config = dict(
    model='image classifier',
    train_examples=145000,
    translate=0.06,
    arch='mlp',
    norm_position='pre',
    hidden_act='swiglu',
    moe='top_k',
    expert_mlp_ratio=0.25,
    width=256,
    label_smoothing=0.2,
    eps=1e-08,
    lr_schedule='step',
    warmup_steps=630,
)
Rows from block 4 of a small image classifier, named by matrix and row number. Rows with one number within an expert belong to one neuron, the router's apart. Each number is 200 + 40 x the weight over its row's rms, rounded and kept within 0 to 999. All counts start at 0.
After each expert's rows are labels from the 100 images, of 14976, where the router gives the expert most weight on average: "strongest on" is what is common among them. Only what is clearly more common there than usual is listed. The data: patchworks of several textures. In brackets: how many of the 100, against the usual share in percent.
# router: router (model.blocks.4.mlp.router.weight, 16x256), inputs 172-255
# gate: expert gate (model.blocks.4.mlp.gate, 16x64x256), inputs 172-255
# up: expert up (model.blocks.4.mlp.up, 16x64x256), inputs 172-255
# down: expert down (model.blocks.4.mlp.down, 16x256x64, transposed), outputs 172-255

# expert 10
router.10,260,232,194,160,262,243,219,209,231,131,143,186,187,277,144,205,243,283,195,173,177,191,257,176,259,224,188,163,229,228,203,219,245,241,240,216,198,171,247,254,194,219,184,136,201,166,118,233,165,188,176,135,262,250,180,129,208,192,169,189,183,193,152,150,242,226,233,217,179,215,180,159,166,260,172,107,203,153,125,194,223,208,238,219
gate.0,264,222,230,185,305,198,223,200,234,211,176,187,176,283,286,133,251,256,188,132,173,143,171,238,152,248,255,170,222,173,211,280,198,211,197,212,153,270,127,206,130,240,247,167,189,193,198,211,148,182,172,196,240,254,182,260,234,185,199,152,174,137,119,162,224,157,314,172,207,227,202,154,198,269,84,276,234,165,209,243,194,182,212,209
up.0,158,209,173,203,109,178,187,164,153,172,241,151,196,118,78,228,143,157,207,279,249,212,263,183,171,182,159,266,215,200,187,120,227,216,239,212,248,123,311,211,217,191,115,237,217,208,214,201,234,247,205,174,176,170,236,163,197,226,173,216,198,229,255,219,212,177,126,190,188,181,193,238,195,134,294,105,167,250,212,157,177,224,224,247
down.0,234,154,199,176,217,209,129,202,240,242,176,198,179,178,198,142,182,232,194,234,207,287,191,206,195,149,189,201,174,251,161,206,238,209,253,193,208,137,176,257,247,157,149,203,236,199,171,277,251,188,209,274,207,135,230,155,136,244,164,259,220,258,150,160,146,198,235,186,208,194,165,280,262,180,211,94,177,129,262,193,216,210,184,224
gate.1,213,233,255,157,275,167,282,229,216,137,178,163,205,227,152,119,181,248,237,192,151,172,221,169,200,204,252,187,275,173,208,184,244,221,251,201,220,223,244,253,178,221,202,180,205,177,224,224,136,241,195,197,275,194,180,237,231,236,222,178,186,193,222,189,259,160,277,147,140,193,210,187,233,173,114,249,213,220,259,188,159,225,204,222
up.1,213,189,195,128,219,222,223,208,224,155,193,202,163,203,216,141,178,252,238,186,213,182,250,176,110,208,257,222,189,189,198,301,186,248,253,222,156,225,215,234,220,265,164,161,191,167,166,260,214,190,194,213,223,158,192,172,218,263,192,223,177,202,197,135,195,182,180,198,150,169,125,139,236,296,171,183,201,183,209,162,192,236,201,179
down.1,212,170,209,259,173,245,150,165,220,189,187,238,245,149,250,246,197,192,193,216,248,206,119,198,231,195,167,205,159,194,124,154,172,186,88,233,217,156,206,170,260,159,165,243,191,240,205,148,239,191,163,292,201,225,169,206,172,152,226,206,264,207,187,262,163,210,162,237,247,202,242,235,226,125,270,137,218,222,181,196,226,167,129,197
strongest on: patches: two (84 vs 24.9)

# expert 14
router.14,221,140,169,199,190,220,239,168,219,194,131,135,143,191,253,185,237,230,195,203,132,185,197,145,119,175,252,198,227,189,214,232,132,228,161,239,156,259,194,186,196,170,238,202,153,180,261,156,230,210,138,336,191,190,229,226,236,175,226,156,277,150,157,187,181,231,249,264,212,221,214,200,214,261,151,210,265,162,174,178,155,236,135,233
gate.0,146,232,223,196,185,158,228,279,187,184,212,214,189,236,126,245,163,211,228,183,234,201,245,217,258,150,161,128,202,182,158,224,233,143,272,142,255,269,187,200,235,208,228,190,216,197,221,237,256,199,195,155,216,204,182,196,189,265,192,222,163,175,209,171,230,212,157,195,208,249,173,155,209,217,170,223,225,165,191,183,252,112,143,230
up.0,259,156,247,233,206,201,202,136,190,247,231,202,205,164,327,120,218,148,257,214,211,239,153,191,249,172,240,204,150,184,182,193,195,241,116,294,149,148,181,161,174,192,223,207,209,255,204,179,227,193,207,185,163,229,180,232,206,118,231,221,189,212,195,245,236,162,217,196,230,198,196,251,142,172,197,132,181,269,208,226,197,277,295,130
down.0,235,219,237,204,247,190,201,172,182,174,250,170,200,184,208,186,217,164,155,113,198,177,234,127,203,191,207,201,258,146,219,197,129,154,160,180,192,233,215,99,215,108,179,235,228,227,210,113,113,245,172,172,190,250,199,254,282,166,218,125,177,101,228,173,225,190,223,206,162,181,259,156,143,213,136,233,170,148,209,232,151,160,207,172
gate.1,186,239,179,198,208,229,167,266,251,203,210,171,197,147,148,199,159,210,206,256,307,193,208,196,134,200,206,193,196,183,195,250,243,244,197,203,217,197,232,189,173,200,128,301,215,177,205,166,197,195,262,202,133,156,221,146,233,141,157,197,111,116,198,183,65,222,119,187,158,220,182,194,193,228,215,159,264,166,185,172,234,200,186,200
up.1,163,274,210,205,298,238,138,245,256,188,220,169,205,186,136,185,203,168,181,232,217,215,200,220,178,222,241,194,222,216,126,221,252,192,221,205,203,127,198,201,195,221,106,233,238,125,191,170,104,265,259,212,163,204,228,186,237,147,76,197,154,165,168,150,179,243,233,178,148,242,192,154,171,208,203,102,261,156,219,175,203,208,228,248
down.1,201,138,250,243,227,182,216,167,216,153,203,243,292,164,271,245,263,167,165,183,243,216,169,215,259,175,187,170,205,185,165,183,214,192,111,172,206,159,199,111,234,173,198,227,241,236,168,166,128,247,231,203,306,207,169,225,289,155,175,199,198,170,202,218,177,260,208,241,214,245,264,189,149,156,196,196,254,217,159,208,166,215,207,155
strongest on: patches: two (52 vs 24.9)

# expert 4
router.4,165,262,233,170,181,161,199,202,129,222,202,216,233,248,139,150,134,221,253,164,207,256,195,259,244,108,252,140,131,197,195,164,213,234,258,223,270,211,212,235,184,248,187,214,167,230,316,228,215,201,222,183,163,237,176,120,181,208,261,169,187,237,180,194,203,176,132,210,189,198,210,240,243,201,213,240,231,247,237,144,184,162,187,222
gate.0,145,178,175,271,140,160,175,200,241,202,253,194,104,154,205,250,182,168,186,202,242,157,206,230,160,252,218,222,171,234,192,248,175,190,179,173,231,253,204,162,192,190,162,289,187,191,166,200,262,193,199,207,160,192,236,164,152,192,202,200,196,163,312,218,195,222,109,261,175,223,152,187,203,285,272,185,198,208,218,181,239,235,192,180
up.0,222,224,132,246,202,251,116,167,204,245,169,279,148,204,293,195,280,208,211,139,156,131,173,202,182,256,196,185,153,204,263,226,151,199,160,196,192,239,190,114,193,190,242,182,198,190,205,234,231,175,217,289,167,215,191,213,159,171,200,203,238,182,186,201,205,255,226,154,250,208,168,231,229,222,210,151,169,231,201,208,208,188,148,209
down.0,179,211,149,209,262,218,200,248,130,219,221,154,262,171,216,156,198,125,193,224,243,226,182,209,207,240,204,187,246,170,148,179,220,171,250,146,191,157,201,265,215,268,178,230,217,121,176,255,103,256,203,208,162,149,228,232,184,175,142,224,163,189,224,188,232,86,286,166,167,169,255,229,207,94,203,176,189,146,261,181,149,212,211,215
gate.1,178,210,125,177,245,216,123,153,150,224,187,273,164,218,167,245,209,189,184,187,195,196,216,249,121,224,213,266,131,220,237,176,174,197,170,169,227,196,184,225,173,204,181,151,200,210,216,163,215,199,148,242,175,229,219,191,192,170,233,212,215,230,164,221,119,205,214,204,271,161,191,140,205,253,196,168,160,195,224,217,197,176,135,231
up.1,207,212,126,176,261,201,138,155,171,221,181,246,175,231,172,234,218,188,185,193,194,220,205,233,124,214,229,252,161,228,272,205,185,222,181,189,226,219,171,206,146,218,213,165,170,241,209,164,224,225,159,245,140,261,187,175,201,185,250,212,201,222,190,236,99,192,248,193,270,175,153,155,191,241,175,217,178,182,215,200,186,195,174,221
down.1,231,156,171,206,205,243,167,136,227,131,233,197,195,179,226,167,197,245,157,171,246,165,122,248,236,260,210,205,214,152,132,219,162,269,166,233,156,176,242,182,262,268,205,235,229,179,182,196,145,173,227,261,198,224,165,205,243,209,169,218,148,201,182,130,209,195,195,126,160,135,244,224,202,198,233,190,194,223,164,172,145,232,247,212
strongest on: black (70 vs 45.1)

# expert 8
router.8,215,183,130,192,150,180,166,216,230,240,234,252,241,152,218,187,190,170,177,228,264,221,195,232,207,234,124,210,238,210,181,256,210,168,200,184,199,174,212,193,239,214,155,158,212,179,216,186,184,126,237,155,98,154,201,168,161,157,104,202,89,174,133,169,126,182,125,151,180,215,163,231,202,203,199,122,197,198,147,202,220,200,191,207
gate.0,188,150,233,212,179,203,189,225,203,243,206,213,144,238,262,185,214,186,205,203,135,257,171,151,245,146,188,171,200,174,183,204,209,195,180,181,194,192,186,205,177,153,314,162,156,253,217,232,279,236,170,197,172,253,130,271,205,281,219,247,201,261,168,193,210,194,289,251,201,180,172,222,283,171,148,218,160,152,194,264,215,189,159,195
up.0,208,218,178,148,242,223,217,158,248,156,218,132,183,194,174,172,254,237,162,199,208,170,259,199,117,267,242,275,239,204,207,216,209,201,214,238,188,191,144,220,170,196,219,235,276,170,153,123,116,161,178,223,278,97,258,216,253,184,179,184,190,127,251,149,199,245,194,175,191,206,232,142,157,269,221,201,228,153,198,206,206,205,254,171
down.0,255,215,194,167,194,251,197,106,226,288,189,276,206,174,220,168,288,182,169,211,261,183,173,213,149,211,196,226,153,252,259,210,240,180,203,203,181,220,212,184,146,146,223,235,231,182,188,152,225,132,212,154,239,169,253,146,191,157,202,196,175,171,182,126,129,205,189,224,210,219,218,245,194,277,181,250,233,207,142,239,203,226,218,241
gate.1,165,142,198,253,151,251,176,219,256,224,193,242,222,177,228,248,191,184,158,192,213,244,170,191,254,228,162,239,224,205,104,141,188,174,151,191,165,129,175,190,238,188,244,218,204,240,179,181,197,237,193,254,176,160,204,193,164,163,165,232,280,251,221,184,179,227,185,289,189,220,249,231,205,197,257,161,202,214,187,233,179,227,166,187
up.1,220,173,205,277,167,245,146,181,205,233,173,203,178,174,293,204,212,208,199,145,135,189,149,141,204,190,232,219,210,266,167,222,155,208,145,218,183,181,195,170,230,134,252,198,206,224,257,251,231,180,165,295,186,242,169,229,249,175,197,242,249,227,190,233,153,207,208,273,188,169,214,195,208,205,214,164,201,201,249,229,182,191,131,185
down.1,217,260,196,121,238,258,195,174,182,235,205,187,224,317,194,125,206,227,272,147,153,219,221,251,273,170,245,131,156,205,209,160,218,176,281,157,221,197,186,221,163,304,211,184,190,289,241,252,181,170,187,181,270,176,211,211,218,223,267,256,144,203,179,215,265,180,247,205,192,146,220,217,178,236,194,149,192,159,251,191,200,148,220,248
strongest on: patches: five (70 vs 24.9)

# expert 0
router.0,156,191,193,185,230,115,224,136,175,166,251,175,206,178,174,161,225,187,213,216,178,231,285,248,193,176,202,175,158,209,241,131,229,158,201,240,289,187,197,234,153,183,276,173,170,231,114,173,235,202,203,138,264,210,246,266,223,249,253,212,158,199,293,234,267,255,245,199,258,174,155,146,217,184,231,203,148,244,194,236,198,163,246,232
gate.0,151,197,180,189,91,227,136,221,173,184,219,183,142,130,149,257,176,195,170,245,176,169,220,165,182,167,203,246,248,179,188,189,183,209,234,186,206,161,271,222,228,169,190,229,214,169,195,194,192,189,196,170,126,97,234,175,117,247,151,209,160,251,240,220,131,228,100,209,165,193,154,197,198,146,285,149,220,187,155,202,223,174,213,197
up.0,168,184,219,216,141,241,175,185,194,207,240,227,156,123,192,210,160,192,247,240,153,159,255,137,219,189,137,242,173,202,146,212,163,203,234,178,219,156,252,167,259,182,160,169,170,192,153,260,228,166,167,174,148,101,186,231,156,261,164,248,201,234,260,223,188,168,126,216,146,173,171,197,223,141,245,153,134,170,215,230,245,220,211,164
down.0,199,170,173,150,222,273,216,195,202,204,136,220,233,212,213,192,243,245,201,248,249,239,134,190,152,255,198,225,213,259,207,182,218,235,235,203,103,195,263,235,193,252,193,190,261,201,218,260,132,280,171,320,172,190,168,179,210,185,165,240,214,238,107,220,176,154,212,187,184,184,210,274,253,172,179,199,181,235,174,226,127,281,170,203
gate.1,222,191,134,186,183,135,237,171,207,230,114,171,184,195,171,182,262,219,171,208,182,217,164,233,181,163,195,252,247,199,319,182,241,220,199,250,174,135,251,276,193,207,183,151,233,168,263,162,200,219,185,195,186,199,207,130,194,186,224,181,182,231,139,176,194,208,251,211,190,147,181,269,161,218,159,151,216,242,182,189,95,242,245,224
up.1,212,179,257,184,252,187,185,216,263,182,209,215,152,257,248,189,206,160,147,199,169,177,77,220,176,165,182,207,250,196,143,170,198,112,172,205,206,227,138,189,178,80,169,216,206,187,230,206,156,265,228,159,276,240,98,220,234,236,195,156,187,188,197,169,191,195,257,186,213,257,229,128,182,207,171,226,141,193,208,191,223,111,176,218
down.1,155,94,201,106,272,196,109,246,303,231,157,242,239,150,213,211,152,266,233,260,265,199,112,246,227,239,181,150,237,239,202,230,263,191,237,192,150,238,125,244,147,199,215,226,193,196,151,234,230,206,226,165,151,194,174,112,204,262,174,215,223,243,198,192,181,194,184,190,204,188,175,272,226,227,203,239,195,197,216,237,237,194,110,162
strongest on: white (75 vs 45.5)

# expert 6
router.6,198,186,183,232,254,231,114,203,236,219,194,168,168,172,253,143,241,172,124,161,203,205,178,171,76,218,217,287,226,176,189,276,200,200,207,173,192,177,125,174,139,85,217,241,235,210,241,170,134,201,207,256,158,162,223,220,189,166,130,170,176,151,176,203,107,232,269,145,180,202,201,280,211,173,174,178,222,139,217,231,167,212,183,234
gate.0,208,220,188,180,217,114,231,238,198,225,112,201,245,245,133,197,210,250,184,171,249,285,219,239,189,165,235,168,183,252,242,213,203,236,250,202,270,169,211,256,201,229,139,177,231,188,180,250,161,189,196,144,243,168,188,182,113,165,185,193,147,220,150,218,212,212,195,151,162,241,66,242,179,144,146,200,185,213,152,166,200,278,298,196
up.0,178,185,244,173,121,196,285,171,140,214,267,205,173,204,202,195,168,137,244,197,183,107,240,213,230,184,246,201,218,190,220,221,185,197,209,209,185,218,190,188,195,226,174,126,127,176,199,180,256,156,171,161,218,257,181,167,254,211,221,214,238,181,254,196,240,142,173,200,192,193,283,133,173,264,195,241,239,229,221,193,158,140,196,187
down.0,249,148,233,270,171,183,183,194,195,248,119,182,152,195,194,176,220,208,212,187,146,157,191,145,175,143,244,194,237,273,222,194,163,206,289,164,196,215,212,238,159,116,250,231,219,216,261,187,253,171,172,200,184,133,211,163,143,177,192,200,203,230,250,147,150,236,185,257,157,104,158,252,214,213,180,276,226,163,167,222,177,218,179,182
gate.1,222,154,159,266,167,212,160,187,243,232,218,176,167,136,281,145,235,188,146,200,145,183,177,165,79,249,232,269,226,209,222,267,144,207,145,176,202,217,160,173,173,191,259,255,223,259,234,184,207,220,161,309,110,149,237,262,222,194,170,218,194,185,204,261,126,203,235,230,187,164,169,197,247,201,183,206,193,175,210,252,194,206,182,255
up.1,214,198,164,233,207,182,155,230,287,254,185,206,232,161,242,160,165,149,136,224,224,221,171,249,144,143,190,244,181,212,116,239,229,126,174,204,266,145,161,197,181,151,162,232,214,191,238,213,173,187,252,200,171,192,197,253,172,218,116,179,93,164,208,215,147,206,183,184,191,231,151,191,170,184,222,101,169,177,226,201,220,153,186,267
down.1,204,238,204,150,239,195,199,159,144,163,186,223,197,193,187,153,211,191,210,162,226,204,197,254,142,187,256,133,241,166,226,245,164,212,269,170,223,219,246,226,138,255,171,248,188,145,203,225,151,206,173,229,244,188,170,194,208,200,180,176,152,196,198,150,261,190,187,169,163,154,262,230,198,252,233,143,250,248,172,154,138,193,192,212
strongest on: patches: four (54 vs 25)

# expert 7
router.7,165,171,221,229,158,219,196,170,199,211,211,255,165,188,137,227,188,190,258,188,146,128,201,191,265,191,148,161,215,195,106,174,154,142,198,187,211,196,271,155,257,170,151,213,157,180,196,229,217,189,170,135,251,170,159,232,212,211,226,246,251,180,227,172,205,211,148,178,181,233,229,184,191,211,258,135,178,154,176,201,229,150,205,143
gate.0,266,222,218,180,253,194,241,231,190,183,165,145,189,301,158,263,241,232,144,164,148,198,191,226,200,165,219,235,261,231,267,173,173,194,219,198,177,167,264,274,204,184,163,129,197,148,215,242,170,264,142,150,278,180,254,196,239,234,232,247,197,221,89,243,218,184,238,248,237,235,200,151,185,178,178,227,177,175,221,182,144,228,182,177
up.0,154,163,173,203,145,186,208,147,234,218,225,273,236,57,231,185,163,179,242,247,321,200,217,212,213,288,146,152,184,156,158,185,232,172,159,238,197,219,142,167,228,209,200,248,216,227,99,141,230,108,255,218,151,236,182,163,202,172,161,170,235,177,325,142,209,233,152,166,184,184,222,253,179,258,235,191,204,250,141,190,242,228,270,183
down.0,152,240,135,165,186,199,111,153,153,192,157,150,174,159,65,161,198,184,221,165,234,247,253,212,212,179,158,144,115,223,199,223,173,190,250,250,209,250,276,271,220,139,133,169,171,195,229,254,219,227,172,183,203,229,168,148,205,230,245,235,211,182,217,167,236,147,215,151,198,193,211,259,210,230,236,192,102,167,293,175,157,210,198,227
gate.1,160,260,150,235,144,228,197,182,198,245,209,262,147,189,166,52,228,175,233,207,177,173,257,174,150,178,205,249,147,241,186,148,200,181,227,195,274,231,214,169,174,137,222,140,243,225,239,192,174,144,182,239,249,197,163,239,134,155,199,155,172,190,243,119,205,204,203,189,224,150,194,243,190,189,174,115,139,168,234,239,178,144,181,247
up.1,227,252,160,230,198,224,136,211,203,176,197,180,205,168,138,154,217,219,170,219,221,208,211,193,199,187,188,247,217,211,174,167,181,187,207,211,277,148,227,169,247,136,135,216,245,206,198,165,95,219,201,219,204,212,160,211,158,80,146,140,141,183,205,268,127,198,198,184,260,231,166,282,169,131,200,114,170,189,214,171,150,227,217,238
down.1,148,259,169,234,213,197,202,233,173,236,274,105,169,180,104,186,220,187,226,221,189,191,202,185,202,277,207,260,168,211,201,206,238,143,193,182,251,211,148,257,186,256,178,167,133,166,156,211,199,254,241,231,157,211,225,246,235,203,195,238,191,212,285,288,255,158,271,218,181,222,202,206,211,185,247,199,234,163,252,155,239,231,206,232
strongest on: patches: two (60 vs 24.9)

# expert 13
router.13,214,210,266,209,152,177,239,220,154,223,222,194,185,156,148,217,140,179,225,276,244,268,212,177,239,199,180,169,224,122,217,232,280,228,249,234,249,164,200,250,91,205,213,212,199,236,168,210,262,189,227,105,246,197,181,181,199,227,206,203,135,206,281,230,229,191,171,198,185,270,201,214,181,151,202,253,201,236,155,193,213,198,244,161
gate.0,213,190,194,188,246,209,211,219,213,220,159,246,284,171,128,246,221,202,218,252,239,179,128,289,250,261,138,187,262,160,200,127,243,95,200,210,171,165,191,238,173,166,114,180,194,132,219,221,149,191,215,173,220,257,146,184,187,157,133,168,204,223,173,208,225,209,280,120,219,264,258,182,114,175,200,178,187,223,163,180,226,154,236,221
up.0,166,268,201,221,166,188,207,222,135,225,189,163,173,220,233,178,184,165,240,154,159,192,280,179,193,131,232,161,143,179,206,249,178,212,204,202,183,236,234,174,179,232,241,201,212,225,196,113,224,192,200,190,218,223,284,178,206,202,222,190,213,177,206,214,251,190,98,222,199,215,149,210,220,239,185,217,204,206,225,166,174,177,174,184
down.0,205,138,228,205,186,152,266,287,246,247,129,211,239,188,192,207,142,197,216,204,173,249,168,219,220,143,228,206,153,292,122,208,245,198,218,160,258,157,213,215,143,233,162,211,138,263,247,202,248,200,224,217,182,177,165,162,195,251,240,249,214,273,203,234,132,191,162,294,150,179,101,215,180,92,243,197,191,189,203,197,268,218,159,236
gate.1,175,192,164,202,150,238,176,174,198,222,167,233,251,141,159,203,182,151,204,160,197,203,180,156,202,160,180,211,198,196,204,157,154,231,209,141,160,235,208,147,240,239,222,191,199,219,255,146,233,171,210,295,137,225,166,129,204,215,220,175,250,255,209,213,136,194,223,177,258,157,315,293,214,191,193,214,211,195,232,169,154,188,88,215
up.1,215,177,198,154,149,207,192,167,169,154,169,239,242,36,228,213,214,199,266,289,206,213,187,182,170,230,182,193,236,203,356,213,246,289,229,231,194,177,210,212,150,281,218,219,185,204,198,193,256,165,261,227,125,188,222,113,178,197,236,184,153,227,233,254,142,173,165,215,216,180,226,231,220,179,203,251,257,299,145,173,193,219,179,191
down.1,221,244,271,188,213,206,228,237,165,158,295,220,249,258,121,277,133,197,214,203,272,212,224,186,174,200,146,197,198,125,153,186,209,181,249,166,264,206,176,192,134,200,203,249,232,230,168,95,192,242,197,121,214,176,182,217,260,230,234,154,160,159,231,192,186,187,155,206,202,234,210,116,165,154,202,201,153,175,158,221,278,169,215,166
strongest on: patches: two (86 vs 24.9)